Rows from block 7 of a small CTC audio transcriber, named by matrix and row number. Rows with one number within an expert belong to one neuron, the router's apart. Each number is 128 + 32 x the weight over its row's rms, rounded and kept within 0 to 255. All counts start at 0. Numbers have three digits each. After the name is the row's rms in percent of the matrix's.
Before each expert's rows are labels from the 100 clips, of 14976, where the router gives the expert most weight on average: "peak on" is the class under the peak. Only what is clearly more common there than usual is listed. The data: Morse code for random letters and digits, with fading, noise and interfering tones. In brackets: how many of the 100.
# router: router (model.blocks.7.mlp.router.weight, 4x160, trained with AdamW), inputs 0-79
# up: expert up (model.blocks.7.mlp.up, 4x160x160), inputs 0-79
# down: expert down (model.blocks.7.mlp.down, 4x160x160, transposed), outputs 0-79

# expert 3
peak on: gap (85)
router.3 110:185109105099132085123088102118116117143130117127113119131112142110117063134100050138131063152146155098164131118128156105153087091198140089165119076123063113173144118150138186085143133073128102179150166099172109148147154137154126103165174144
up.0 079:150194106140079144125141109135158108093061136094101152166196172101144127089134143117110177113062209097122148171047133145176168216127139142104193181142136098143124113135128117095124120105126116141139089154167128125083140070125154083091099115
down.0 094:112152085127126156158128093081126159102154188110124113190121106132145072160100122140113116125089122157150162158111079128171158127108125072172131141122139158114148137145106139171091122138109183137126176120107130106185073091193161183194118152
up.1 086:141163135144139129128119133118134078046094121101110116170135140154107167148135086054118144070100153085124122183060107108189189131159189162133111147152132147151162172164104090114043090129151155112169120162118153173139136158107124134114101104
down.1 080:143139099146138100122136157152097183141131180129112096128110142193086066145082135153108185167133140119163164155144061090205141150088153127164112069125067151122125124134129095099200172111169049151174159142146099144130144182113144147124098140
up.2 093:116157147151132108152125164132142108083082111072120188162129106084140141090150098089114151138117195110075127161095204075163126141130153173150193143108137113120134110124145106187128108106139196083135128108144123120095155127102161122131096131
down.2 094:096142112130097109114113111113098130177125123159133109145115173147135096096170145135118130090075165105118165062117080202108132100110140131072115172134158128113110124067086138128103112207131121091115129120182132161198111144127097119156094105
up.3 103:091124109206152155149112104152140111077110117125140111137132146169136123113139175071159127071110192080132142115184143120109174058124151116124108139145145143106185134104138102102085114131114186163124102142196147142165127082133168128084133111
down.3 110:156167098092121158139109139175143135082093149148121138108128102154013131120131158192130119157112158153097144137085143094140194125121151175118041112127167108137125198124174109069117099174128084159101131141137086168104107151109100184144118086
up.4 097:152146129140109110082030124074163123124123162170098112172114056117143122163113092126145109169089145098163119101113130051173139112191135145164118089148073121126119151172153127135105170175036072119100150118045099114109151143189068094136145072
down.4 095:150101215129163143115142136153094071119093090134123152146130195148182157107226138096136070093106113152104116088098156151160122079130142135063137184171128160160077152139087113145126089138152127065066141113076170140143141130077092081096146141
up.5 102:092154147084071130074063144098095117111106115095161113114147052107116107123104149121074165141100125133109082152161146138153146201060108158121124115090187142106126136133136091112119098083138130134106139172147189142095152123092076130133092131
down.5 093:056138125111079070110095100099080161156114125202112137131194169132122147093105129101108066107136157133115140087156193091086170120125142094087116170125180116120109123147105167142143164147117162117144115150166063143132113090095165094111102183
up.6 105:176070031118159138130127136145135117144138156112078140170116133117088174127172137151124097106111137202110099113140103129152108149196119105147155111151106105158132123173201098135110145153122135160168123088126094159177133090164129163073089091
down.6 109:100165114138104137158104146142113104127143069119100123098175150131142154105162118160114101151164094119115154176126179125110152075185151143115129142088132079108153141158124174094137117167128216101101087122116104068098141146156173061149087124
up.7 096:106093142126180122175071127124084124118107099146098087179129162142161165116138140125129026084133127131114203132152129171118145121119085093122125100168161161169149078121111111117127125096129200073140115095124131099136129139123104132096093139
down.7 103:145137075108113148191129111164106154152158136155183143102108082163122151153143101210138122148139113133088139111184224188110112107104116109170150143115151125113130135110177150136137113112200142153128149183050096093150110059121183114151122154
up.8 091:141116099116155110141109145135102129136140103107121150128185089083102107124154080148139074083036130121098131121108168153126079116155075150094179137133039128114170130101155183140107173169110163128140139154113064184155124109142129151119161102
down.8 090:061109136123151100171120100171163117161179110150078160106143117212154218143211128124136071113181095150100128146150154123113092079128072125104149139135136104178163129146167155173183089160131139129070097144100116144162123131095132110184135116
up.9 096:149119064134141149134162115101107123079133092139107171172129148134149092139133091090100129129095117121073150144146206077149086107119089131118141165156124107147193099149142147171114101106148138099103105155081158145151140153153194065102107134
down.9 084:113156188097156082145128106067149116108122147122111152117085088121143117145152110109134151134059125108110101063135078143089151102037128132113140068169154111160141130171081062216110150093060132108066106116122099125127165107112090172142153181
up.10 093:157137145183103079075116198094107087169102079116095074124162141069125122143123147145136115080079098071110133099131039150163083087147130115116136129095098100149141090138112151132111178136073137145139153182109144172155137170149139117134162117
down.10 089:132079154108198147177082115191117133102136124125160148155090087161088172148194110106183061148092056135119140098157177122147126122157156181152121133123149106136165101135104126123116047107131135105108144121103125082148109088106121121138152114
up.11 123:093125175090144138060144104134049144121114074139158099140146098141162111119200127093090077066087159152089142129116124158161077104097130130098161149098150150126149156099108129175159105149144133049106063131163168185141138146099140141137158094
down.11 101:092137096137081152168133090148139149147148147122128161110131096182185161136102152115153136118095154146081121094176156130058161130059104171145150161145158150105121163135143093171098139121102130104123094103135099125176150043134114147171090196
up.12 110:172172130129039118130092184137131141126124161142116123159086120087117138139131131161161148185137088111165133182097160094164111159180111119193108079144123149137082149181145095069128137129113093101125192155053090098150156137171116115137089146
down.12 103:141103198123132142082119124123123096147129097135154156126196219144151165119179145058097117092166191082141136104099157077179141088141151128055121198168120139138089130137068106172099094183134117122077126102105175141107143153105116100100103113
up.13 122:112143151115096163164175088143093153115136111123094145078159080125159119065146156098076057076160144163130112134190122118144085149103105132114172146134128142043199141129147113205103162133139153124136077156139153159145045165089162152110174160
down.13 106:112101115138127077115164115109076178170137122143147121154107130144180154156149099137129147156135126070134088070150145161108073118131140083139122120145113136124118159122145165086153158182150156085160136156180059130161140052118130090154112176
up.14 101:121148107113091156130122126146111135092114128085142145080106058122095109165141161137056117111084140192120115156117152100188128083084111192112139139160109101114175104133145118188133109058142153100080077158092160177136068144053120114147097064
down.14 111:070110071115117072092164149075043119147095133113149085122133118136166125115128113142138120134159134104133169106128096109104106177117152139097109090188167114121116139131098118160104168140104193162208174104144097179110089095075119078133167195
up.15 132:096133185102091159059164123149124144128111177073162124103155086110133097173106123109110164178088150161123076109122141138152128191136092136149092147120155115110078164111110061133122104089079081147101096142156088121075105150160154174077167136
down.15 107:091084112164139228172134118125122113109119088141156146113160135156103165116147168144169144117128159126111101100107145189070138063164115140056100176140127114133064131163081155137119084207095178118059079115110152145134143071084120087087119128
up.16 079:085192086114127204173183151172158124144086185069110137105105095109100132163121143138143193140088133151164158132140107148108160084095111181162105175141129149106134164092084104097097181163154113119112095121109127128132079153141175069126139169
down.16 089:102117113084096097072115131062117111169093113139072065144160150167166087092145072161122118139100115130126141187087060169084128137101124083204129148108126148071132123174086112160089142118124117073106143180138179153136111114092094202104108136
up.17 092:163120168178095184126113084074119148145114169186108125203132139176155184076148087142181206172128111064056103142092147108090113142138142096135146121135111096127098092152141115098141122150074127128184159123111084102134207115163103120075085100
down.17 093:139113128140105117149118206169078122165077133149154134142123158132165065134152155122138047106127106167143128082160174155111135089147142094123142184128188194068115127110122140156161134122147125076078107160074146064101118103177145107098126162
up.18 104:117176221101102158099091120123097159092129154132099030101081062182137143139135146155092127091140129147149147114134139131159115117153116194114102165206146141106153153101099112136120155116078113096082130152104155154143082205128091149103141061
down.18 097:084104104189106088147165107086071106139129143123129170196143089098134067130128051118174129124082156128107079119115123102138063133093152150097124134162124151101118141136109120147107143139170152125125175116113150176161135117140135147171156182
up.19 093:091136124179088143132105117099134133128112103128095053134117176164156120151159162097124122093106132098130122206138066086107124082170061150136122149122150164133153138122091123128074125165159078119116143169140140103136099162109171112074115112
down.19 090:106152166044141136104155164158061138137114127145130153134156117152065135114157148120165094200086133163054140134118187121077143123105142146151188136100099158082106165132154109058146035127138180084142092096116143101107154098155131135123118197
up.20 085:145113170062140141057172141134122106108125171052102172111098109101108107141078152131126178157086111173125138109099152127104095123153165148094122125120095106117092107132163091168158119131158131142165120082152105133108150138176095136189142128
down.20 101:121089126169154201139128129135131088112099068164144161139177186118087187089163144153137109123104138112127082168100153149106118065193110177062109183152109097170099116161110210134116117182099137125058081110106129157137139111101108078074121128
up.21 107:087097142132198162131147179154065131130092060125196113118197156120156129148123117130159137171169125139124128149155108152098118090070098125074086124093148146148132159075107131166086121117176179152153101159116098121105159116131199131112100169
down.21 106:118094170112121156124148161136080093142083144136109133150087145161097098108165140135179169141094139088114174112169201182069110072132140101173162170126123115109162174061119142215112098077144207123096123138115159134117194149047131143100105147
up.22 089:172115106128155118174149140114062121073114158145107132106143090091135114124191155106109100093164149065153143144131171105107134046085147102114113116172113138126177166123154133167122067095163151108153093136099158179107103111064126150178115104
down.22 099:082137089154093147124107123086109144135159146094113188117100114165154163090094103195188155194171155139106099149110147153187119163090109169107081143103142121148133149193142096148139156170033156133132101121129141127185147107118063100125131195
up.23 110:124063148140167092128153165130173086134141145116104133083108232154088147103163105114059113119136115143121126133106045083109130118195112080142109142144152186132151175038134121144098148158227098111127122094098122158146097165114099093139188151
down.23 106:156043120146141089141117138132065139117139098206129152102137088067116097115128107159193132147167110063159086073146105140107150133090068150102139151116098171101106098125138140113112131110146136156128100173103158152145110114126129090104133125
up.24 091:148153115143095082109077154114184088136134205149164143132063124045072096155114128142093143116107128123136139185071119109158120166184132175184151093123069135099119119100144111139140102150085092116067121133135117099157191165118120125145116076
down.24 095:151104199114163174073127118149097110147114133158124160141157175162132166061130158065091109081133152100150121115100166114136165119100114114054125189112128147138124106156068113181139095182156124096098183101134186133096127124062080086096103103
up.25 092:061138142172063119096149164132066146094080077120124128168142196188153181083156137087135113174148159162107090177150106116109104137158112109112150157096170152111162120130118136142113094128148149101110108128155113139094149155110207105105096151
down.25 093:136106146111134103132142149157157129111116126100101095099134098137141095091100102124141086145079109148131168086150066159109180154138106134128152147132146147162065109112180112110132070194119119115103101143148143193120101186134105162179106110

# expert 2
peak on: the character "3" (53)
router.2 078:179111150160052125094105128097170178123114105156145072155170095118144157140122109119113128142153164204141071144136124095146125120173113172145199161129173107144086175126148110166114116167175125109125124066067144139121134148151113134102123140
up.0 112:129138160102116144077113090077172099230118213159081116160086170120174152124134117165129154142124084139115133143105105151134158155150104115142114161127170130139114144132099156075195157146151083137130099121077119134079120136172049114099094114
down.0 090:161183164162085147149105088147081130152080160154144212131105208124083109126085153096122105145114146144154132100156204179161118143146186154062079133162161126093204114131137112093138166126073157079069151113156162090128145165128112113126121191
up.1 103:164090139105107083138103133167136159153133146169144135093164078100103099136123104168129142115112164137132180109107140134125192212130138153107132158131073101093122146106143146138141056125145161095111101139119133136053087081127159111208118109
down.1 106:160096142163156150100148157157073144138131105128126135139131228151162135147093125052109106117127124099133130186155118114145123112139136081141044169132168111121127114129133150175113153104126101095140091146173185124090106125141110122141137164
up.2 095:077140087128187081187124085152146076092096074113138126122155164170139138125119151075096095122122143156148163156106111102097168083113166129163182148122156116123184149081170077122090109121195168163134110121098193123158142205109110138146044122
down.2 091:142192154065169090138165091109113148118095139155114113130182108149133133178092153189109114107133117119074093141102180118078140114112119122099146108167164153121188178105127150151198150119152147104148203071071074174107098116146076117120098117
up.3 085:140148146164162101157164102115129063064133127093133121147133140207079150114157150081133115103156129084129178193174153121122149067159192159095161090155121134147187115135159148162153163071166198136159146128150141101153129146095093132090131117
down.3 099:130163158103100115113124110139120136126105175107063106163113152118133130170144110164099137085196116101131124174017054115117163171130139151143136068114071123122149071181141130090151148069122153057147105149096124103118086136130121105122103140
up.4 094:126118143114173165156133141067065123095112133140098081132127100095128137159119139101082096119174143133145104116189145184162150110133112144091114095137128133160185111126139142119075187129108130138140165135135185197134104113117135085103126100
down.4 098:168091119143074147129104167135150155123165159154147144103118135122124096134106171151131106147129117194123129130095103080068127136121075102150063067124110182133151119150171083108099050118179112058142101155169144095141150188112151091135134116
up.5 123:118133171124112140127148094158126108118081158086180151178152149100084139060115086126132140129142136084102127148077126167152191177046158095113190114106158124179128109151111105063172133107106150173117069112174102099106134097129123102137104157
down.5 106:119166133118139155115065201213113160147081119085110091139156160072165137142124094099116045136120107105156134126084107184177106198172123105187144108104134128065170132115165111112107120132053174150132102143138151116093134155103138123181107099
up.6 106:112144125118129132098142162108167172146129108114095132115133127154120118187130075139117146085162086158102115099115156081090098159134193127102124133104105080110092075153133162115163129148174125096103182137154066190044096131150173068096173103
down.6 089:124129113126094153103066140217095141171093141127175158119134130126115144120113198118134114155097190103123137112163144156148128196132117165116087170123154148140142187072145069148142127126096099149147132125142147095145103136117123181177178142
up.7 082:142155135088130123109117093141094139071144197126139127156185109114151146121185101140135118080108218162085176138124099178095101136184141145125155164127138087111102129167151169116143077056141104120175147076160115115093190083211149176108145124
down.7 099:135066120113146151103106214097113101151157104146109181114129152163162132099144101152122100109189050163136117085169129124079133110131101099096176094112092204139139072124103140128128112171088119148130039165163125077150176096108121111111149095
up.8 099:186110113098132144116170130138087105112085081150149153126158137100217110146166094134116108149133117116104093172161152088104080129160135112087138168110097083160143089199125132155096160082083147144161102169152143197106100082139167098109102124
down.8 096:120124072125099143151125160117127098111185121092075118141127088140108150157093130107153140106147133172076117107133105165070127114138154155090158084122133170128127178102134088139117096137098136129166134074165102070136120166130119208184101144
up.9 082:142121067162157143114118153075094141111157144049072193160123119157124131140160141131124119118135143189098141133117088119056118136149164177124165111148095101127110133120107188171171184142105127128074126133146131162144184151134164084118177081
down.9 094:124082100128111068136150120148142095140126124110122135107139125156118144099155150159145111106143140076170119168115118137138136080104141048088112086126089139175152123157138093134090104112178065121167121154102141143149158113120146079059138176
up.10 079:120134140146141121182090125099130104064100105129155146141182081163131095112159126111093103089070176135143123116177177130151111081133150162041129123171077121105164133187118150197083106076164193105121094190123137200109109109085155099128134123
down.10 093:113126143094127125142146143126117069144188130141093124085102144085114076169090147142091159125130106138150125150086055083071151151108141108157180087095107127163098116127119152128149149149172134163148113141120090067155149188088119161069126126
up.11 130:119181119140115159090136153137131126130051094051133211141128117140181118084068139085107113157119140125153121163161160095161139158164147172108178105170133144148173099176150096123146096067164154115174120144180180142137200106151121127095071162
down.11 107:126175119106136158147150169149120075094159094118131129127140100103134050151065110115172115141037108146090160113137103158126114131089122058161123138144143146103116183156190097162128100166140181116070190105079080163157092133144133118112121075
up.12 122:149096125131166153194090066164083110112102147142132134109151137120142142138167117110134124132138140122131183123101082149125136107135106118144101194097130179111133151112139069157052095113067123099156077135068132158120053116178127158137142138
down.12 121:175088148139145129117142164126122154113117113117133130175160214131119135080090147073148104140137138122109145143113157139160131119108160089138085166112159121154086093149114129183125142077145053094126126145163163113090136146210124072121165161
up.13 099:123143131091135157039081156089133142107201131141111104142181166164144097104185104170189169124167134137028105130111094129167092081237114093150157135151101086107124161131162143144169107148147139126166123095112116180134158122189121149111111092
down.13 095:197154171145097171184119155138119176210111101127112190098155197159086147116130174103113097129065117161146140121165169144105114122172139094100146119126071134099147110144102132121103153134096158166088113102166185090128153115103134140146136176
up.14 111:176149080125098137175120167082153147106093123115114202118144121190143088190124113114078110129110145112128148108143142050114060106151137119124143135126046068145141137142159168129106097175117169149129167132122076139137120108110136106179147111
down.14 115:080089092160128096138078215184102126152149136123091144115114111122140144132114105156102103200111115130098100110182125152122098118153084144174158135163148110116151133137139121114125136110097146166135049159193133152179139146097142138116156097
up.15 084:130127116171145076137158076131125122106141125114126118127169126151116085158127154059132121090158101097150172117071161182121130072102144136118129116131157118091146077107117111182092113116118128131131103133113168151148087088116128091106123106
down.15 096:087122124104084137112121100078127122125146094100112095089169119090104147130144148125131159139130087147100059153131141075111128121093111155172071107087060072160167182156122140030166190118103155152143124140150108121136170137135156210158075089
up.16 097:100091125190157096153172093121109143085129080173122136127185199154155143065156113082155128141166172133135171202114091130059114098123139084119117138132124143090131137126118074117086105152119109098180124159170137129167115135087152078136137158
down.16 095:108111166163121140105162154129081150131149128135068146099109123185092062128101138104156067119201144140120120089137159198058148103037111163121171142152131180127121136167100110140093128084114166138107121097118059125124147157127129156070086163
up.17 106:087128115146158156152066118093104159156120108112170079145151137158179116137153155103095081122142151122089141151172102179099137140110083113120088205180161148084177155085096142135158166055118147074138058121128149126139149140100102141071152167
down.17 103:097092111143107147172149190109178183114123144128073185115073134135086121073126130169144117149148138148135107077115178140096120130164102106122132167145088088131125075166134105095040094105127085179040172098116122112094171179089110131053128083
up.18 102:180119116104225081141114117141078096114075073109112138145105119141140153093116119098092055071151115115141183182201149164109121073157141134082141114168081094196152086165098126132102156096111138153165136175130123144115159125111134093120120099
down.18 099:082109148134128120120138093138120154158090147092114070107159113095128087123124096119117188122138105078175205131073127142099154184170094100143073115190110117138147108107107167069068151143152145077086116141117108136127133114107165174155117118
up.19 082:134094086140112186164134138147163119135102114109099112147117108163191141137089120094104098090139176126160167154175144142130084099164145106098102161100122124165199097152111098169057166110113188171172147165124127149155118192140088073070113120
down.19 098:108122147099120158126119105123132156100162190100115086109115142097065081117120154173163184159197158100100151107096147132109113137103153137184106098131096180123112169094125094138153143122154113088147205102122107165147137090130137120097068120
up.20 083:203158120142157096169156082104175126109101130092110157126134078138078104117121168044079109133149140117095112129119176129132156115075134128135170167123123090093114109104176104120086070137098129099107131156117127141217165063060172150104120118
down.20 090:130108114129158081101114134116106126101127095097137180149106155105139125141093136142190112103146159115145120125126163143091137073134138061149123068150112092106160129095059116145146129094147073163149144122111112111137123153156103068146119046
up.21 117:133161096135136061154171130103144090124143065129151091092147161136159149108127169138141121110148117112127047173077112130187143113148153123139124120096164178110156142126129047128079096146201145097176116155094196137153167146124099124194109172
down.21 097:126187137103195111131099108124170162096091090128086131115149140144105069109121096129147121093053180179125126126156199077105094100159144126115166119167127082085163148098161167112127166180134152145108156138111111127142152126108128060159099153
up.22 103:089167096131109129155110076157125116107114118100124101127124067168120182158092138114092144128145142151155105138135146159146118124104147184118182161143149152117142071109122103198067136130133158071135071100080102204116107143118126128073186157
down.22 105:184096085072093111152107130086139043064167108101179136117145063124086106129086140166130170079123103127136158130116129128120087106119103145128145106134137135166145111102190141120135147133161149155128165130098113109110156123032148177080103067
up.23 105:121126103131164140177122123086055120047141103099108117166128118144091132089096162082129093138123132148169108161189120132117119101141148175146110046158138147116140142086085176117128145136114133126130167164083170107183182158127122166110085113
down.23 088:099113099110171106166074129136096130094094177059145084111141157054135149157140078116071170121134103105117145158137137162060194111165140087185114169155074111148131181133136102082084122091146147153147123152090101159133118106039150091109147143
up.24 096:094143136128178163101079172112120091147097074164144116196129137129172167149113149116166077104181107107140139142148115154119191191127103182049132146149135163120148099104092086087053167129122129069181113167117137097132091148103146070106129185
down.24 087:097165104074106149093123123114139099124130143132136144117104167104111154111162136152130199133188107090140184174141128113049103146187096131167085092195109106138160153129146111075184163127107191081158128105128090093130119169090118154122086079
up.25 109:161169138102133105134110123081124150123161161149127200129170153084083091076154141118137128105153149138129113139076100117205114082175126065191117154101128120095115093070158141123113136125085082113139158079124074099118139111133126165178173167
down.25 104:144168146127142169143156089146106124122146076128105141101106170153088118121083119140143127169094143096136179103122148110094121179146182110076144145150175115059121136085095151121145140176073142132128160119129142137059162101191126152188088148

# expert 0
peak on: gap (88)
router.0 099:093144168144117118163145137168129120143135102128118065125142196120134168123115195128130088127154043118148127120153120156092184116057124095105116053135157181156107107091132073097127134115129115150150105086127118080143092126089091145163111140
up.0 088:152167122112137101147137084103104109096142105148127190158125136097169092088146129140104121099165156092088189171153197140140082119110123117153170180122131190113172108144123145136114115076128174093183132156151119118135089116103143106164066104
down.0 106:149118134072123129085139085138133132114149142116146144142065117131086112135106178193123121138126164125113183116138149133079087068100142207122160082100153135111097095121157177119128088134156123156106175092118127195183136147110155123078106107
up.1 101:129132129162059122099096174139100110134102143167163060160102107140119113146144155141139156139184124148168130136133116159109134106165118140100107097093195133128136121111097128075121091150154053129083158120134147132137144152144105058107081134
down.1 091:119118055158160154150164153133154113141147142132125152095111106144151135104181167116166089125073122145129119159150152170165119114151103177172162105119147118180176028127135104095083088093142102128161075156131117069094130143127163168089138146
up.2 085:091143210130165146056109109039112092129129087147072152197098162119169119121130105120107091188089160092083176111132118137109086118149103151113115166147105155184136179161167077140141155107122150103151146134124090119149137163157098121079099161
down.2 093:126153079086064090136143146100133085145115132167141210120127080164097128106192137139133149125194087101127114120149156141113109123113113133108085163146150140114134119113151144191116120130091139085161111145162129076109112139147116134114117079
up.3 123:143113130130134159133162163121149138136137178107100099103130128180105102064122136129181170152068124199100062140110092124092118081165120111166105136115087106097147174176149139082110149174101081147100155073168124180180149162141172134117132105
down.3 100:119128156133116125139129136152110148086064087184191165091173195137102139122135159103160111093145133099126132106139193158171133148128098123113199191129111111109175092098136156122110141172157160106107089170116075133123108138102126088091129102
up.4 101:141178183130077115137120164076141055107099145138157162179116131144133115110138049156101127159157149056095142144116168071161176168146164178176163141124169125176105081153114091147173097107140095099125137138136136119108115120116104125131073125
down.4 108:109163080118156153153131115192174127136136187092126144132215098107129137126069139135135091114095144139115112077121168159118168117182104165146119140152155135135153106119093160187050079146082075149121131159128160080140161181105124124139127128
up.5 114:166127093080068102212100124155190176122165127128129099065121129098077087180107105128152127110130125157137129113087108153115120118155105140153133151080072081141080190146163123087098135148108117161086171163069093189183095153152131089161158092
down.5 108:119147164156151135167134155165109118150068114198168124119157137130099103149188166112128120150159139110124132142145128108128126056159124120175214128168099122089187081170176164116117143126076146049091096106102116076113128135077138102107148087
up.6 097:138102119140086066119124093151126126159110130133115152133169119088175121149129158135141134098082167124122094132219131161159137133121085109141135141109152100111142115131113163095073150062083102158113151152134176165133140059188135132066130090
down.6 096:144143100128136169135146161199082149112130160184154181103113129153156123122153121120193086088140152200119116087131137168155119148100140117112158161139175148051152172121110153147100127148153120099136091115093071087119108133129123129097124120
up.7 088:128140069172140182071127102114081145108111192086127119087174112118106127094141192090123109148087177152096118143097140105134058144176077137141135215096156103106141146128099136143135149137125173069133070197177104176126139132128113166128118090
down.7 097:100164156129138191146174162081145150131147132122139087099066091188129146123153186084175114081092126172118166126099072112094170094111101161098110167097116134139136087188142092070126146132088058177155130119061136116134129201146103137095128166
up.8 091:143124196109153130101110098065108090083152142151089128160116111168134102096188060150070120131115157099061181100102161129126127128145138151115146155151063105143187163102105147152168098110162129082062194114143110127164128125082099107136101073
down.8 094:111154161088126166121125079152163142082126141097095205131105138140104145112109078125130135135189099154121097141086138127094122109072127149107086179124146090114111093141127125148095112175092106097132089135147124071102086132234073133110117065
up.9 100:069113131117109120173147083099109141122162159165100059104101137202140173107138223142126160095154124171137131135134065101090133109135070158111134089188142159093166118074058126121134130157173111087085127128092121130118076165094097109189156178
down.9 109:106124101141139118137115160148152107137150084122112175108094122148082120133125077094111119113204117130149087176167188126168206097162091091110159156099060145129139070123110153132088176124137214111129054141133126085131147089119117114113097124
up.10 111:141144155112153093148123055098127107059128099108127190175109125193116100124106144137080091142178126139128179136125208105092110101144158133102180125161102139160160111156162148182102163127089175095151145162196143147169158115150095115163137134
down.10 116:139124117130072093124116035170148194104132145082156177192108147167123160108136106152139154120149099136099184097136159130097099124110153187127134119176143138106148107135115163170165159173173115156126180120121114159157113104142107130125163108
up.11 102:129146143129078112164127119049125158125150140177188061132117103148125092153106114115112141107066122097159126106157114146141096105142098179075167136139123111168174122150119159133099136140116116094075130179128176143159050172096109074126142067
down.11 104:090145105128123142119129146138189143110153131142124119124151128135075119140145121109147145125192137147075134154181217178125158080162109102133147134107099162095065072135177107139168156161161181128174127139065157075144110097062150111058128123
up.12 078:157184124145088127098097071132209095108104165109064085161168140109108094139158112125124061037118166128102111117091148143228077110177082143127171164101123108133122132122085144110094143125134119097127197128130138135121161127121116152133133055
down.12 096:141149125075122094096158083143129060085116106094144106103090110171153112105135115156127101086132099143145126092124138109126081138108133148107104111125105164120179106183094085169169166122204120111155148089151129153162051162143094138125190144
up.13 088:147159124119082142155076142134111168139136160104138161154157114106140110141132104149145137106102186129058117103070186095128125136163106137115153152085114102121171113121125180127135124062061135086076107142140111150153114121155176071139089084
down.13 087:126155098112139146109160110141124138148091089101097100062121121113098121122145165125129111147148131118121161121133012076089160115161138150105201115149128183105120104189118087137155176161110080112086161159121161155114118166116124111103170143
up.14 087:140140133175163126131123080057138140099017104132161151157134149181206128084142137107103112122134171093122124137133161122119167147127119121119128123149158143128141102124084121151109093132068157101096135156178102082121125129108133097086085138
down.14 097:147150156079131105118129088080116149172051061097152068157101083119150034189138071171131126091089147137113157117104110146137110127111101161141147102152100079138127117139128119122125077132179146094136097132193107173103123129082145128133111047
up.15 105:119157137124087124089210132090167081066181132066159130183095145128123164087120104142070116065125181127132150094143088101149155134134167181164161121171104161180162125103130117169148123086189096116129134092138122134146109131110126130092165160
down.15 103:101105140134128087120030134150152090199079107130136190170150155152135152155148131072094140138133095114127079142109145126127156103188087102114121209134159085140133099159110151139114154123110221095056064175127112096133138171184151112104119112
up.16 115:156166109202100077093101111073157112109081120137117126205131198119124152128114098127146207152103140116094105132147147143158158207122176105121185127150145096156124149170079130084151109099125126179142152125104100120157090105140060102055088126
down.16 099:139123194093133165076142157135068116136119125141151147132170108143192085092158081135150144079084182119116128099129120132172123186072132120096091182133144135078139159130153159127122094168095165172113105151132102182091141161120142105116134150
up.17 102:095141143121155124086196155103149136138121161110156094155144148135141133127071152102120172171133129099136104119149183134137205151087152106100084109141176157176125137118040072086100129123118129147128150162171107100095135123147109098141103157
down.17 103:111111135169167166106106218148095117172127141131151177152166122148141116092200115136115113165129071120121105163105092159119116128118122142139138138094178113159185070136134143129134149074106146113058063157125136142147190159101130128118132143
up.18 095:133129180120151058079167134112095075124160155114168135164113133120115178130118122140091089133087128107148143105142104135152132123130122150168145135132101129103142169067055137168134165125150111116102071106158144107078126119114153133104172132
down.18 092:142128110079088200179085136168160062086151125076130178094148152147127148111102157107127176115101117169188117173094136149098133120165120118113101163105120149172079145208157129057093171176123148185101084153139142110134101150158095127088107130
up.19 092:151112147120147096087147150147128105129076088125134160124180164144167150121099082153111125092174144088150143119183092165183084154123100095153108140072194085178129089142122117135060134050102160177122166206184147150086107101167138046091078159
down.19 096:106141132124093103127155181137096124120061114089138115117091003165166042139156110095129108113101118145118150045133172152121134115100170172105143115141150128120165215124130132140140068137095118042113121126097135133113119189130091154138090112
up.20 101:141120152120099159124071095094172111156083123049175115122104156131129149056058135119108184182164140148142146115154155125115189194149117133158132116182132151160103146111071089074135205145121124091138117125131119094138164175123100146103099132
down.20 096:080131110158159083068153175152083069173081122124112131166177105138151121105199062193138155123117148107099130156107127189180155142068148141054153172124168137127140092160141145161120152092092141126106122168123127163126131143085112105115156171
up.21 115:144094115179118066134113171164162126168162168153133152129137124072095169123101098148149163149132130145155094110145095123133164162113179085184122088048116143125072109118188099075139092103136090191128128098100109104125149105172170164123127152
down.21 104:134116140129123144141108143116087134134107167174139148104181164160161113116133110100159116156136150137085107106122155196154136175133074161152120187137169130089200109154130161119137125162101121085136095167091099148111138123120127090062115139
up.22 128:126115091083184101158178157178093105101153050159119151123165128108099139135130106095116057106190087081146067128115134093093148120131171103157145116098114113105150083145143117141075105116190157149160156163123183115160130038040128131179113122
down.22 110:133132148139173255119108166139081078076118120150094129163148136149184066092096144108153133156111144145103079105153165091110096156146149163151045136153137128115144175160172126116152170093159135161057170114099121137115172105069096164108102156
up.23 123:127118175072125118125167140146123110102105211111148141132160099065119158078091128125107160180098165134161092137100036144155174181107137156157126152085154133118072135165120071176105104123134104136141050121144131101111104082151187149077114137
down.23 107:086081132143145154215124144121170096157197124180166216084074156128128176157150145109143150170134110094116101123086171158136144127185075096134099159138192121147132163146163138069129127158082149099079054083091123108139148132130176131109135128
up.24 101:115130143107178146089136135092086082044152056118076078156152127171136124129214156097102134137125105086115158124149085115122161074118109112054075181171115132160160169147175103165139086112181175116132103121132169168130130120095099136164121133
down.24 101:107135182113127141131182039169115116157133078146102166153119126105137112145152092132124159118151079155144086086132127087154091138143101111102058147181146094117135132139098131124120174165099147094123115143134194105112147159182126111142109050
up.25 080:148123068115082100160081139111120141070131170092103098111192106111129078156224091135118114070128150150100105131102146124155077100146106144181157152119107075079164186106155150140081114085132152159157115148086149197156121103090142176168132079
down.25 102:153188153111143058096143138111112104176130151110145128188167116059184101157139099163119099087170199132111144113132100119116133114085088119106110106107095137156158097086097109172135133074152107133069166126116126127169095175100109122152129101